A small self-supervised audio encoder (BEST-RQ), trained from scratch.
Model: 4.3M parameters, log mel input, arch mobilenet_v2, norm layernorm, activation gelu, widths [192, 192, 192, 192].
Rows from block 2, named by matrix and row number. Each number is 128 + 32 x the weight over its row's rms, rounded and kept within 0 to 255. All counts start at 0. After the name is the row's rms in percent of the matrix's.
# convs2: project pointwise conv (model.blocks.2.convs.2.weight, 192x768x1), inputs 110-219
convs2.68 103 [174 173 176 120 167 130 126 119 133 133 160 199 156 130 172 180 149 116 137 148 135 103  86  88 113 152 111  86 169 111 100 128 107 148 139 118 144 108 127 127 118 130 130 109 131 128  97 171 136 128  69 157 131 124 123 170 130 143 130 108 226 109 171  84 129 122 132  68 185 206 135 172 114 122 123 122 144  87  63 101 119 128 113 116  91 128 127  92  57 138 116 127 129 155 123 168 182 197 128 121  97 109  97 221  88 111 146  96  47 143]
convs2.69 107 [186 101 187 127 112 124 120 127 123 141 103 190  87 132 131 135  91 128 198 118 131 171 145  75 111 110 105 178 167 116 107 117 155 120 131 122 137 135 118 126  71 114 134 127 127 104 130 127 116 116 190 199 129 127 163 129 107  89 149 136 105 151 101 122  81 132  97 207  95 160 123 163 100 126 119 120  87 156  85 157 161 124 111  54 104 155 125 195 102 125 157 129 119 156 128 125  85  67  79 151 147 132 117  91 185 136 115  67 121 158]
convs2.70 101 [110  96  40 197 110 122 123 104 142 143 130 171 149 134 136 132 100 136 142 136 172 120 160 162 194 122 163  45 161 116 217 134 121  85  98 134 122 120 152 161 107 128 126 105 127 147 135 154 138 127 195  59 125 137 103 116 140 122 139  92 154 104 138  78 111 125  62 127 111  86 137  86  55 129 131 136  61 136 174  83 114 129 141  93  94 177 126 101 180 135 122 127 133 134 139 162 174 145 104 165 103 179 151 107 131 153 146 127 149 188]
convs2.71 103 [ 88  72 224 111 102 121 123 144 107 179 211  49 161 132 140  70 100 144 211 126 146 127 185 122 159 115 125 105 251 135 195 120  96 135 130 134 116 139 176 131 158 134 125 143 136 103 119 106 119 141 115 124 133 134 100 148 114 154 170  90 116 127 148  93 113 126 166 166 112 163 122 208 142 119 136 158 159 140 162 158 151 157 113 148  96 217 122 147 131 132 164 123 119 113 123 130 101 166  94 153 108 117 117  74  69 104 110 113 108 175]
convs2.72 103 [ 96 151  78 112  98 138 133 140  93 122 172  81  68 131 181 117 179 128  63 147 110 133 130 169 151 119 172 146 180 128 102 129 115 122 161 123 121 103  94  88 167 138 124 106 137  64 164 112 125 163 125 131 147 124 124  93 109 118  90 132  50  94  97 156 137 102 154 145 126 192 124 162 148 132 141 136 136 107  72 139 122 166 141 113 127 130 136 149 241 106  65 125 136 179 141 119 202 164 142  98 120 101 124 139  85 129 117 109  69  36]
convs2.73 097 [130  92  96 143  99 131 124  93   0 101 165 124 137 132 111 102   5 125 103 121  77 103 135  51 123 105  77 104  63 126  76 136 101  89  87 122 125 120  52  92 170 133 122  98 134 119 181 182 127 154  79 139 147 131 117 145 138 184 151  83 147  77 133 114 160 150 143 155 105 236 134 174 178 141 131 135 125  95 126 124 150 160 135 164 143 139 134  93 156 131  80 141 138  53 137 188 142  98 108  82 141  84 160 146  90 132 133  89 194 120]
convs2.74 105 [173  97 178 105  96 135 126 110  51 101 193  84 107 131 154 113  86 131  96 122 129 141 101  54 134 124 155 100 149 120 241 124 160 139  95 122 124 142 134 103 119 132 122 162 130 126  93 101 129 109 137 148 136 120 173 161 144 164 145  71 173 178 120 105 136 103 208 177 152  78 129 136 115 131 131 127 111 149 126 123  99 126  43 128  82 101 133 100 175 133 123 119 127 101 134 110  78 115 151  85 123  92 134 140 171 104 126 135 192 124]
convs2.75 104 [123 159   5 170 133 125 117 136  80 107  54 114 146 129 158  68 128 130  70 132 102 179 126 181 134 154 116 111 102 144 125 134 206 113  87 116 114 132 143 199  58 124 121 133 125 121 130 148 125 126  99 145 151 120 106 137 138 120 139 154  99 102 154  85 148 123 101  87 156 129 134 187 106 119 133 110 164 136  79  98 142 138 105  44 154 148 128 123 121 129  95 137 127 137 123 172 108  96 166 168 122 206 143  72  99 149 117 118 227 188]
convs2.76 104 [174 145 138  82 255 129 113 104  68 126 141 106 182 130 144  95 146 135  56 134 164  96 105 163 127 111 100 127 142 159 115 132  81 101 148 125 129 148 116  79 127 122 128 112 125 135  90 114 125 138 104 149 114 131  99 109 127 145 146 109 145 150 170 136 132 103 172 181 115 110 134 157 189 136 116 136 115  36 127 179 127 126 134 150 130 179 136 171 101 118 116 133 121 138 121 146  76 164 140 147 225 143  79 119 110 135 111 192 136  63]
convs2.77 100 [ 66 132 174 131 133 120 127 133 123 128 130 127 158 127  96 114 117 133 154 110  81 112 134 143 137 116 122  95  47 116 203 122  78 138 113 124 139 110 121 157  77 126 129  89 125 113 129 159 124 106 195 106 128 126  68 134 124 164 170 144  93 100 153 187 128 167 125  71  93 128 120  80 116 144 133 134 233 107 152 116 145 152 139 202 130 170 124 165  92 116 204 131 138 137 133 167 211 153 134 156 186 218 114 187 112 103 113  71 117 151]
convs2.78 102 [121 149  74 136 130 123 128  92  57 144  36 162  83 121 163 136  72 131 136 123 188 183 102 139 133 112 116 153  65 162 111 138  89 131 163 131 120 126 137 114  67 143 125 189 123 127  70 131 110 106 205 113 110 128  95 181 115 142 160  87 114 152  74 115 155 100 134 201 169 113 123 161 140 123 133 148  99 147 115 139 158 136  97 143 128 133 131 120 195 125 103 126 133  84 132 179 195 103 116  79 200 104 124 158 141 124 111 157  90 168]
convs2.79 105 [115 158 197 153 111 124 126 108  94 141 200  94 184 122 125 108 212 125  67 130 117 166 165 125  99 116  64 150 111  94  77 109 157 123  97 123 134 134 157  74 159 130 128 141 124 159 116 130 123 132  16 137 135 120  91  94 132 191 185 112 167 107 137 133 161 105 120 173 111 119 116  69 168 128 129 115 114  71  95 107 117 135 135  88 127 131 122 143 116 127 112 122 109 120 138 117  52  97  99  83 172  71 114 167 120 150 140 150 173 139]
convs2.80 100 [136 218 156 126  89 129 137 140  83  98  42 115  62 127 100 126 133 134 135 149 119 172 157  60 162 115 106 156  50 119 105 137  99 139  83 123 132 137 169 132 170 127 124  92 126 149 148 138 118 132  87 191 121 124 135 142 132 148 145 126 182 221  90 181  92 116 151 147  49  81 131 137 176 123 119 116 123 147 110 110 168 106 198 170  72 101 119  98 159 129  52 139 133 117 129  64 141  97 104 204 142 141  99 132 169 112 124 170  91 149]
convs2.81 099 [133 112 123 128 108 136 122 182 214  95 121 128 176 124 126 189 132 119 111 128 130 103 100 165 204 132 176 117  48 145  67 135 139 134 142 123 122 140  93 182 148 129 127 112 128 162  80 145 117 127 171 172 121 132 137  64 166 186 168 107 155 169 106 149  41 135 125 127 163  89 133 147 137 129 127 139 122  86 102 128 150 140 114 147 104 119 123  82 139 129 157 128 121  48 117 114  36 139 112 151  80 144 162 165 184 152 142 153 110 176]
convs2.82 103 [243 180  93 131 178 133 135  84 127 135 128 126 122 125 170 189 150 121 154 128 131 117 109 117  70 136 124 202  96 111 118 146 150 119 137 130 129 145 102 152 133 132 128 181 131 137 138 114 116 134 149 116 119 120 151  68 143  90 120 141 192 129 126 181 101 130 156  87 168 153 122 102 108 137 132 121 118 127  61 143 112 114  34 158 116 138 122  58  72 122  76 127 132 175 145  61 159   0 123 181 141  96  68 121  56 111 131 174 141 140]
convs2.83 096 [101 125 248 132 125 127 131 165 102 122 158 196 111 122 113 173  74 127 173 136 144  98 128 141  78 123  89  51 118 156  82 116  65 143 176 131 118  94 181 141 217 124 129 114 129 179 129 109 129 132 126 102 126 125  51  44 159 146 162 175  81 133 145  46 127 112 200  90 155 154 127  55 126 130 111 103 126 115 105 109 167 114  58 111 157 152 129 194 112 132 166 121 124 113 140  88 109 106 147  95 115 150 144  98  71 160 112 164 194 110]
convs2.84 100 [135  97 174 138 176 124 135 151 153 146 127 144 170 126 127 100 168 119  60 136 111  57  74 150  95  98 110 108 116 154 121 149  85 116 155 136 127 131 182 169 124 135 140  73 121 114 116 157 124 137 157  98 134 134 132 158 153  93 148 123 113 208 116 132 110 121  32  16  92  51 129 170 147 122 131 111  55 214 150 140 101 123 159  41 158 158 131 150 110 130 172 124 114 111 136 157 108 120 166  93 127 186 162 103  64 121 132  69 201 211]
convs2.85 098 [128 115 180 128 145 126 112 165  39 139 195 139  66 117 149 100 149 138 141 132 167 147  55 176 124 150 101 122 137 113 145 126  92 113 145 121 140 132 155 118 235 123 129 143 132 103 154 137 128 142 147  99 139 132 126 100 116 101  94  81  38 101 126 105 112 157  80 168 124 129 133 152 100 127 137 127  93  85 157 174 127 122 125  73 114 102 126 113 138 131 133 133 124 182 134 134 138 122 132 190  90  88 132  96  90 122 142 199 148 134]
convs2.86 099 [ 82 124 163 124 107 120 118 136 109 123 112 103  99 129 130  45 167 138 150 109 185 143 158 122 118 110 129 106 102  57 151 127 166 108 102 133 119 142 142 140 109 127 128 183 131 143 108 175 132 165 144 188 119 132 199 109 163 113  46 158 161 128 141  62 130 145 179  75  73 109 128 122 139 126 122 120 103 131 143 198 148 138 145  83 139 169 132  84 100 139 146 135 134 136 130  94 187  83 125  85 129 180 104 165 158 132 135 223 112 126]
convs2.87 101 [255 154 142  73  62 131 126 157  48 121 148 131 174 120 151 195 248 131 147 151 119  94  46 143 144 131 103 107 148 131 159 116 156 104  87 121 128 154 177  84 113 138 123 103 130 118 199 162 125 111 118  81 141 129 134 166 128 109 103 138 126 161 152   6 139 133  94  34 117 118 124 184 115 128 132 140  72 163 153 102  74 135  73 114 174 100 117  82  61 149 183 127 134 114 117 124 127 110  92  88 201 144 216 102 141 134 122 185 229  27]
convs2.88 103 [ 73 148  66 135 115 125 130 131 150 122 111  39 117 122  85 165  67 133 142 113 101  83  92 102  79  99 138 207 128 128 206 111 122 125 160 130 129 118 101 104 138 126 131 189 119 130 149 115 131 118  79  77 125 123 172 175 140 168 115 140 117  72 157 178 154 116 127 127 143  76 121  52 199 129 128 113 121 162 120 118 127 147 112 132 140 113 129 173 191 125 105 128 138 119 144 126 205 127 100  34  87 125 108 133 109 163 143 121 184 125]
convs2.89 090 [131 126 117  92 117 133 124  85 159 106 172 117 160 125  82 135  96 129 166 126 139 146  60 215 119 135 126  80  73 133  70 132 163 139 121 129 120 145 143  76  96 130 133  97 133  85 147 137 126 129 112  22 125 136 173 125  79  89 141 101 131 136  72 150 102 157 218 169 148  82 119 111 156 123 125 130 122 160 148 136 104 124 170 104 152 128 133 124 106 127 159 115 128 114 130 130  74 171 160 130  99  80 107 105 114 120 128 159 184  87]
convs2.90 098 [170  92  77 116 173 119 129 105 106 121 110  52  66 129 117  53 158 126  82 112 132 118  61 115  79 154 125 169  90 127 141 136 144 116 127 136 133 113 103 105 150 128 124 124 131 143 101 150 131 178 131 165 126 130 114 131 132 173  66  95 152 217 133 145 151 149 119  57  67 132 127 140 160 132 108 137 140 136 165 120 156 136 158 147  97 137 126 186  61 138 106 138 121 228 106  99 147 146 174 212 139 178 157  40 186 123 136  83 175 192]
convs2.91 099 [210 184 115 142  75 129 120 179 135 118 110 115  69 121 141 235  92 122 119 118 102 187 177 173 128 147 142 122  50 114 171 130 151 134 162 118 113 123 112 130 169 133 121 148 138 136 113 134 133 140 102 110 122 126 178 131 113 133 121  85  67 158 148 139 166 140 123 155  79  85 123 104 115 133 124 117 111  95 116 105 153 147 209 132 128 184 121 226 106 152 132 126 119 153 129 148 152 130 102  85 171 200  65 111  56 150 118  67 152 171]
convs2.92 101 [192 142  55 115 112 130 141  76 158 112  75 136 161 121 151 142 148 139  88 123 102 153 137 128 192 112  48 201  67 124  64 126  92 130  86 125 124 146  67 146  41 129 131 123 120 169 148 139 125 115 115 176 143 130  81 124 100 255 131 104 140 155  84 189 116 147 190  78  75 171 134 121 143 126 138 137 141 158 145 125 119 119 149 109 126 108 134  75 111 134  89 132 130 204 126 200  90 124  82 156 136 197  72 109 253 102 112 104 155 116]
convs2.93 100 [133  68 119 145  76 131 121 103 162  98  57 217 148 132  93 102 100 123 162 132  66  69 138  71 107 109 157  91 127 103 166 148 126 125 134 123 126 121  92 159  90 123 135 106 126 113 135 127 130 151 198  87 127 127 181 193 201 101 120 112 115 197 161 146 155 109 180 136 106 113 121 136  90 124 139 115 178 145 162  82  99 109 152 115  99 123 122 129 189 129 168 132 119 141 137  57  48 127 137 160 190 120 111 121  72 157 150  93 126 116]
convs2.94 099 [133 126 100 134 134 127 125  49 187 122 139  96  97 123  97 145 155 122 141 130  91  77  78  89 120 139 126 160 164 106  35 119  63 190  83 123 143 134 123 103 166 123 130 119 126 107 132  93 131 128 120  31 138 127 141 142 121 212 171  80  99 130 105  95 153  98 137 168 137  51 130  17  99 121 131  98 113 142 155 154 137 116  67 190  92 123 124 113 212 111 157 127 128 151 131 121 190  75  81 127  91 158 153 104 224  67 127 169 163 118]
convs2.95 099 [120 156 104 162 230 132 119 160 141 158 141 157  96 125 128 136 136 130 129 119  79 186 174 128 100  93 159 143  21 132 184 133  40 148 137 126 130 113 196 124 141 132 125 100 125 105 163 129 119 127  43 138 129 133 164 138 138 169 115  60 129 165 143  86 110 162 130 156 134 105 120 184 130 125 134 127 190 113 132 151 138 145  99  84 108  98 130 146  75 114 185 115 139 160 116  80 105 183 123 118 144 105 148 125 114 101 126 125 142  77]
convs2.96 095 [121 101  87 142 130 125 133 111 110 130 114 158 148 120 172 203 103 123 207 145 165 167 140  50  98 121 123  33 134 114  93 137 131 122 149 139 126 146  75 144 228 139 131 107 125 134 118 154 126 122 179 186 128 124 144  42 125 106 121 160  75 152 195 151 137 151  95 120 157  80 134 158 159 130 138 147  92  97 164 195 113 110 225 178 131 107 132 109  80 141 188 136 117  62 116 171 121 169 147  90 106 121 125 186 121 112 115 101 149  83]
convs2.97 093 [195 116 118 120 235 131 139  87 127 133 128 121 104 121  89 184 211 129 211 125  98 137 130 106 153 128 125  62 121  92 137 114 135 117 139 133 129 125 143 100 178 121 125 119 125 155 124 156 139 108 136  71 126 125 123 100 165  97 121 141 167  80 184 188  79 134 176 108 147 113 135 130 149 135 132 116 137 157 147 162 120 146  96 160 151 124 141 113 159 135 100 138 126  39 117 153  45  90 116 115 110 114 124 206 136 161 134  94 121 125]
convs2.98 096 [ 69  56  73 103 152 137 125  78 111 110  67 242 209 127 153 134 165 127 205 126 150 157 155 220 130 138  74 171 145 150  88 138 159 137 139 138 134 112 118 130 117 127 122 185 132 127 103  88 122  91 129 149 133 131  66 118 134 115 113 118 170 125  62 150 119 128 116  58 124 134 121  66 179 140 130 158  96  98 117 127 115 109 132 141  58 160 123 144  81 135 218 129 123  92 124 173 215 163 155 145 159  67  72  49 149 101 118  75 173  98]
convs2.99 100 [ 97 138 103 130 136 127 126 199 113  93  89 162 161 124 152 166 117 118 126 125  68 148  57 234 105 148 168  19 141 111 108 126 148 139 128 133 132  65 116  70 129 121 133 177 129 137 111 104 137 146 137 165 128 122 184 153 139 125  64 122 224  99 153 122 163 134  14 167 185  89 126 150 147 124 133 130 109 112 187 115 138 110 100 159  72 149 126 119  11 145 129 127 119 129 127 133 129 117 138 155 125 134 155 141 113 132 111 125  43 138]
convs2.100 107 [225  71  75  89  77 131 131 125  88 113  89 151 101 125 144 125  72 125 132 138  97 124 208 117 156 152 144 202  76 150 155 125 182 131 153 126 128  85 149 159 186 124 137 113 118 123  98 124 136  93 198 113 124 135 129 173  85 149 142 105 147  99 101 134  99 106 108 243 111 128 132 125 108 135 133 135 119 142 174  85 145 146 255 149  97 132 133 177 122 110  87 126 124 110 115  60  87  70 134 107  78 178 101 174 172  97 134 138 208  12]
convs2.101 104 [ 78  94 104 130 188 127 129 105  99 126 159  66 116 120 128 186 175 127 186 125 119 178 116 121 122 121 117 169 168 123 152 135  81 152  76 133 139  97 177 147 121 122 123 219 121 150 130  87 128 143 108 149 112 134 143 160 163  79 108 113 253  91 130 159 103 145  53 103  99  86 124 180 137 130 133 110 161 150 115  80 108 165 118 131 166  41 129 144  76 125  74 130 135 172 132 157 140 143 108  60 117 162 107 157 178  82 110 105  89 121]
convs2.102 102 [ 99 139  99 100 128 127 138 217 191 145 141  84 127 135 178  52 255 121 174 135 128  90  68 119 146 114 159 100 174 151 111 142 121  72 154 138 137 101 214 157 161 125 138 125 124 104 120 162 134 134 135 135 121 122  79 136 128 120 162 118  80 100 167  77 129 143 163 138 148 158 138 148  99 134 128 135  55 113 152 141 100 159 104 177 181 101 130  98 189 121 184 141 140  96 129 153 135 130 153 149 143  82 124 168 100 148 128  62 118 169]
convs2.103 099 [146 104 114 156 146 137 120 132 149 105 163  76 149 118 135 160 201 123 110 136 115  85 107  47 124 114 138 165  95 150  77 129  78 125 152 129 123 119 125  70  78 125 120 105 135 116 136 148 123 131 153 148 123 137 192 186 115 115 170 140  62  77  91 198 138 129 140 122 178 136 125  94 121 125 135 132 126 149 122 142 119 101 117 181 160 165 124 107 194 125 125 135 129 131 121 233 255 155 120  97 146 205 152 124 157 127 131 124 201 131]
convs2.104 100 [ 88  95 109  99  67 121 119 151 120 147 171 205 142 123 181 125 168 122  76 143 110 168 164 167 155 149 108   6 104 117 208 140  84 103 139 126 120 142 156 128 203 142 130 139 123 112 107 100 118  91  88  66 134 136 193 112 125 162 159 132 151 126  81 129  81 110 144 199 166 202 124 100  94 133 125 131 124 176 109 140 130 116 192 117  77 110 123  70 110 127 186 138 122  46 124 126 141  79 138  46 131 146 111 157 136  91 139 167 198 103]
convs2.105 106 [ 89 104 125 147 161 131 128 165  46 119 127 117 105 130 116 112 151 132  65 128  90 155 125  83 112 138 165  91 210 164 186 141  66 117 151 135 142 119 138 163 171 125 128 111 129 140 146 144 135 116 117  72 123 131 216  73 159 182 102 135 189  64 154 104 107  93  74 183  84 143 124  89  76 123 118 136 121 123 108  71 164 130  96 151 165 135 121 154  52 117 165 114 121 147 140 134 142 137 128 146  87 115 193 113 156 137 129 121 109 120]
convs2.106 107 [ 51  79 168 105 137 122 128 111 186  91 151 145 134 127 133  86  95 137 109 138 145  97 173 138 148 107 126 109  71 126 138 130 196  99 100 131 117 142  65 131 205 130 121  53 122  57 102 127 131 104 155  94 109 134  73 191 117 131 148  99 168 199 138  53 163 161 114  88 152  45 133 134 129 125 125 128 121 177 149 137 131 131 105 127  59 144 121 145 123 128 117 117 138 149 102 149 181  80 143 254 111 128  88 140  79 119 124  69 212 139]
convs2.107 098 [ 90 172  38 131 135 125 122 116  93 117 171 106  58 120  92 110 122 122 110 129 132 160  49 122 158 147 204  66 173 104 161 125  66 136 154 116 128 137 109 168  93 124 119  98 126 179 167 127 125 114 144  68 124 129 101 100  98 199 180 163  61 153  88 117 193 108 111 194 138 145 126 141 118 134 116 101  47 131 166 137 102 161 104 104 137 133 120 150 130 137 180 130 132 107 126 107 154  68 141  87 211 105 122  84 194 152 111 107  82 121]
convs2.108 098 [140 172 160 155  42 138 136 105 112 146  76  77 108 132 153 175  85 116 110 119  80 151 118 112 105 136 152 107  93 134  70 111 107 111 120 130 135  99 229 107 129 130 133  59 126 119 104 156 123 129 143 190 118 125 115 151 125 148 158 138 155 165 159 126 107 127 168  84 110 149 121 107 126 122 122 141  96 109 162 126  96 138 131 210 136  87 127 151 155 135 100 141 134 104 132 119 136 122 154 116 142  88 108 119 109 151 122  90 142 149]
convs2.109 093 [171 136 101 110 135 119 130 149  68 127 106 174 174 129 138 140 145 126 125 140 107 104  46 101  88 162 113 220 129  90 121 160 159 114 215 123 143 109  82 148 114 134 124 130 124 140 134 143 125 114 104 178 150 129 155 152 164 129 104 119 185 198 121 148 146 123 111 120  86 165 124 147 173 131 126 151  90  98 168 125 143 136 115  84 168 157 134 169 169 141 139 123 131  86 133 166 114 150 141 124 198 109 121 169  90 106 137 172 162  75]
convs2.110 106 [ 98 150 136 103  98 133 128 157  72 104 215 166 119 120 127  84 154 138 113 129 119  77  29 130 132 124 151  84 128 121  77 129 129 117 128 136 124  93 155 118 139 120 134 119 131 144  87 112 134 145 119 153 119 136 176 216 142 121 147 100 195 171 130  41 103 135 129 159 143 193 133 134 140 123 127 123 106 132 123 141 118 107 105 123  96 139 130 145 174 133 157 122 136 192 147 209 218 125 134  53 122 127 136 180 120 144 141 172 192 127]
convs2.111 101 [139 141 160 135 152 132 121  84 129 141  76 123 121 134 151 200  74 125 159 151  83 155  87 139 153 158 130  80 146 108 165 116 154  86  97 129 125 127 215 127  70 133 131 175 116 106 115 149 132 156 179 253 120 129 141  82 118 123 150 141  72 173  97  80 163 128 107 117  94 121 135  87 136 134 127 137 101  77 133 124 118 123  90 126 101 131 120 129 175 152 111 125 123 111 115 143 146 121 154 190 142  75 121 117 140  94 111  86 107  58]
convs2.112 103 [175 109 138 134 132 129 130 177 132 118 172  94 151 126 124 119 103 138  94 112 113 134 117 220 154 137 144 111  73 103 103 123 134 109 170 134 144 132 119 186  71 133 123  75 115 115 170 127 127 131 143 113 130 121 174  93 170 118  79 154 126  86  82 193  74  84 102 131 150 172 130 120 160 131 116  97 181 186 115 106 118 108  83 146  72 127 118 102  57 115 212 132 135 184 111  58 153  92 126 143 129 165  99 139 163 151 116 129  96 144]
convs2.113 099 [174 141 124 121 197 119 130 179  57 169 106 156 162 136 128 191 139 132 149 136 110 134 133 220 148 152 112 112 193 160 120 118 102 104 171 126 128 150 104 120 132 121 123 100 126 100 157 108 126 131 167  96 143 123 145 126 135 100 167 133  96 130  58  89 140 106 119 162 126 131 123 151 176 131 135 132 149 142  76 138 146 135  73  96 133 193 130 146 121 119 159 132 135 131 131 156  94 106 163 105 123 149 131  97  41  88 138 172 107 176]
convs2.114 100 [159  62 199  90  95 135 127 145 156 139 146 129 132 115 142  94 144 123  65 154 122  83 137 103 119 104 100 176 125 120 160 115 156 107 134 125 103 145 129 112 115 114 131 129 132  77 111 159 137 114 100  96 141 126 104 134 103 142  29 164 145 115 120  70 140  87 145 133 100 117 128  30 180 128 133 111 141 126 107 109 163 147 118 132 138 169 119 128 154 117 148 123 122  74 131  58 185 146  93  93 145 132 140 104 177  81 128  84 103 188]
convs2.115 098 [105 147 160 131 178 121 135 129 173 132 147 135 117 123 116 134 108 119 155 132  96 152 220 132 130 121 106  79 134 139 149 127 132  91 106 123 122 102 140 154  89 134 120  94 133 134 162 129 122 124 107 190 123 131 102 204 158 153 115 113 154 143 106 115 174 128 169 113 108 138 121 151 115 118 130 134 185 137 158 120 141 124 200  74 156 136 135 131 112 123  93 128 123 134 130 167 214 130  82 140 132 110 141 105 129 150 128 107  77 103]
convs2.116 101 [131  87 206 143  93 131 136  73 204 112 215  41  82 126  99  93 179 127 136 121 167 149 138 155 144 117  95 181  82 171 116 120 201 119 171 127 109 139 129 133 143 125 127 123 132 112 174 101 118 120 145  84 120 128 102  90 107 110  70  51  40 114 132  93 147 144 175  70 123 114 138 185 113 123 141 134 144 141 146 131  76  99 112 100 130 111 128 205 110 137 106 137 137  76 145  20 152 156 123 120 209 126 125 221 110 105 125 104  88 117]
convs2.117 099 [167 177 169 132 146 127 121 167 123 108 138 114 118 130 108 124  89 119 183 125 157 176 114  76 130 120 152  97 112 152  63 122 147 136 105 131 120 133 105 147  64 124 135  94 122  91 104 145 113 134 165  83 119 136 139 155 118 111 134 117 122  64  58 176 143 126 147 167 128 126 129 143  83 127 126 135 172 141 144 157 143  94  83 193 136 100 131  87 107 129 112 133 124  47 132 155 157  86 139 131 155 135 143 118 128 155 127 139 106  87]
convs2.118 099 [106 127  40 108 164 132 127 199 112 150 166 158 122 126 146 115 138 137 163 132 121 114 221 157 128 116 155 162 221 170 170 111 152 121 148 122 110 139  67 118 105 133 130 111 131 121 121  99 124 112 168 146 126 131 114 107 100 127  94 128  96 102 121 190  66 133  82 154 120  64 133 177 192 125 126 145  98 145 116  65 151 131  31 157  95 114 133 176  91 135 145 119 137 102 133  71  66 101  82 181 110 121 166 210 158 105 110 104 100 169]
convs2.119 102 [213 110 190 113 101 121 133  73 170 128 168 152 104 118 146 149 101 122 110 126  85 105 152 231 135 121 136 147 108  79 202 109 113 113  71 124 121 171  63  56 104 129 126  77 122 120  89 128 128 118 111 105 130 123 171 196 166  50 161 100 144 123 130 136 102 128  34 134  87 175 126  63 126 135 129  95  85 138 170  57 153 144  66 152  77 154 130  94 148 145 128 116 118 158 122 175 153  88 148  97 129 120 119 131 109 118 125 218 118 175]
convs2.120 101 [113 137  85 131 180 127 122 158  96 102  89 138 116 122 110 122 177 114  62 119 145  82 193 148 153 142 114  88 147 116 185 109 103 127 195 136 122  59 145  77  72 121 130 137 131 154 141 169 131 154 108 115 133 120 100 196 124 197 153 147 175  54 184 189 118 122 104 126 129 107 131 204 147 125 139 128  44 187  94  33 117 123 136  44 102 173 127 125 133 137 170 127 132  94 128  93 189 143  88 109  49  30 120 108 109 126 123 189 118 149]
convs2.121 099 [174 180  82  89 129 120 127 168 150 147 160 215 159 124 177 135  77 115 118 124 177 126 105 170 110 120 115 180 184 137 158 117 115  99 102 131 124 104 106 128 129 119 120 135 123 159 119 131 118 145 163 143 129 122 108 104 203 134 106 139 195 142 213  80 101 118 123 158 171 120 117 108 159 129 129 126 107 138 107 160 124 127 176 116 127 100 131 135  44 115 170 125 122 112 147 109 145 120 150 107  76 106  84 132 104 104 127 119 130 120]
convs2.122 102 [134 148 192  94  97 118 125 107 178 146 165  70  86 132 182 148 112 131 217 127 139 125 158  88  65 136  93 137  57 118 226 124 152 123 119 122 127 116 125 130 161 125 129 134 124 199  66 115 123 123 134 120 113 122 120 233  98 199 139 168  71  87 162 174 140 121 188 158 121 113 120  91 146 128 125 126 130 141  94 115 113 117 141 102 114 110 120 135  86 132 116 120 141  81 135 108 117 151 116 155  58 160 121 200 121 113 140 121 175 203]
convs2.123 100 [118 152 185 192  90 125 126 219 177 128  91  61 146 118 131  58  96 135 157 123 110 190 182 153 114 135 151 139 147 170 232 126 116 142 112 124 136 123 160  55 163 132 135  63 136 123 152 122 134 116 162 168 142 120 130 147 101  70 166 110 255 126 138 109 111 108 185 155 122 140 135 115 148 131 140 138 156 161 121 137 109 135 136 133 139  91 129  88 160 131 107 131 138 116 125 179 143 192 139  99 132  96 186 118 116 161 124 141  99  90]
convs2.124 105 [178 152 190 178  60 122 122 116 119 140 214 190 125 126  97  73  86 125 133 112 146 150 144 165 134 145 112 129 203 136 129 160 173 112 135 125 131 142 104 123 109 123 127 140 127 104 136 124 115 152  92  80 128 134 145 134 143 148 129 131 114 141 114 114 125 142 127  81 120 169 125 154 134 130 122 140 106 106 175 155 128 134  75 157  67 153 122 169 134 139  87 133 135 131 126 135  80  80  99 122 121 154  58 109 171 154 140   0 133 139]
convs2.125 092 [159  79  89 159 118 122 127 150 198  98  95 137  89 126  84 109 118 137  86 127 138 147 150 167  88 141 112 122 110 123  84 114 128 123 161 125 120 113 145  92 157 109 122 111 135 136 152 126 138 120  93 121 114 135 144 124 101  67 151 127 132 223 116  76 146 105  96 117 111 133 126 175 116 131 112 134 150 136 157 120 110  99  80 121 108  90 123 157  98 128 189 126 139 120 127 113  27 167 163 157 132 135 121 105 139 117 112 105 105 147]
convs2.126 103 [146 139 182 133 187 127 130 215  97 157 107 160 168 126 100 140 125 121 145 127  82 142  58 104 141  94 104 103 101 112 162 113  77 166 115 130 121 114  56 147  90 122 125 154 116 135 161 100 120 138  97  95 123 124  80  87 118 146 119 147  93 148  98 173  93 129  25 161 107 133 127 186 129 119 130 122 120 142 131 157 114 135   0 129 155 131 135  79 202 121  38 131 130 194 116 151 119 164 181 159 145  49 163  72 139 149 135 218 115 133]
convs2.127 108 [ 84 147 110 146 128 117 131 106  76 107  72 108 164 128 143 137  55 118 193 137 139 128 138 180 147 149  66 100 130 149 138 124 198 100 158 123 119 132 161 164 145 119 119 129 110 104  95 165 122 124 113 156 128 131  72  74 153 207 100 186 180 150  97 115 179 145 154 137 107 126 133 145 179 134 128 133 143 168 164 154 119 111  88 124 112 159 120 131 117 115 127 147 122  71 136  89 112  99 102 118  55 153  88 121 122 148 117 150 141 159]
convs2.128 104 [ 88 136 109 115 135 136 132 177 128 151 158  97 128 124 130 123  88 124 162 129 112 137 206  72 152 147 109 139  96 158  73 141  73 141 140 127 136 131 125 147 116 131 118 100 136  79 108 139 125 119 207 148 127 121 144 110 104 193 112 140 103 192 130  59 175 107 151 114 188 125 125 134 142 128 135 124 134  27  47 122  89 132  91 111 172  66 125 118 100 123 106 126 129 113 127 108 144 166 120 181 148  99 147  93 145 130 129 184 105 150]
convs2.129 097 [ 43 125  40 148 128 130 119 126 132 153 118 182 174 119 122 126 150 131 201 116 118 152 170  52 112 134  87  92 146 132 164  97 164 150 164 124 131 122 127 122 162 132 126  94 120 127 133 143 113 127 201 133 136 128  68 132 146 115 153  37  59   7 124 106  93 155 147 122  70 179 135 135 156 131 126 129 138 194 106 130 131 153  85 117 161 108 129 160 142 133 136 121 133 154 127 140 192 161 132 158  39 142 149 200 156  99 124  61 214 150]
convs2.130 100 [183 153  66 105 104 121 123 163 112 135 201  70  96 125  90  44 151 132  85 116 150 180  90 169 110 155 180 174 121  97 176 125 129 132 133 124 133 132 125  95 168 122 120 139 126  91 155 165 130 174 146 115 120 126 107 169 128  44  97  76 139 147 166  83 119 139  76 142 154  28 118  88 100 130 116 132 139 119 118 109 120 160 184  84 115 151 138 112 167 140  31 137 142 146 126  51 150 130 116  78  90 179 101 163 156 170 121  31 152  82]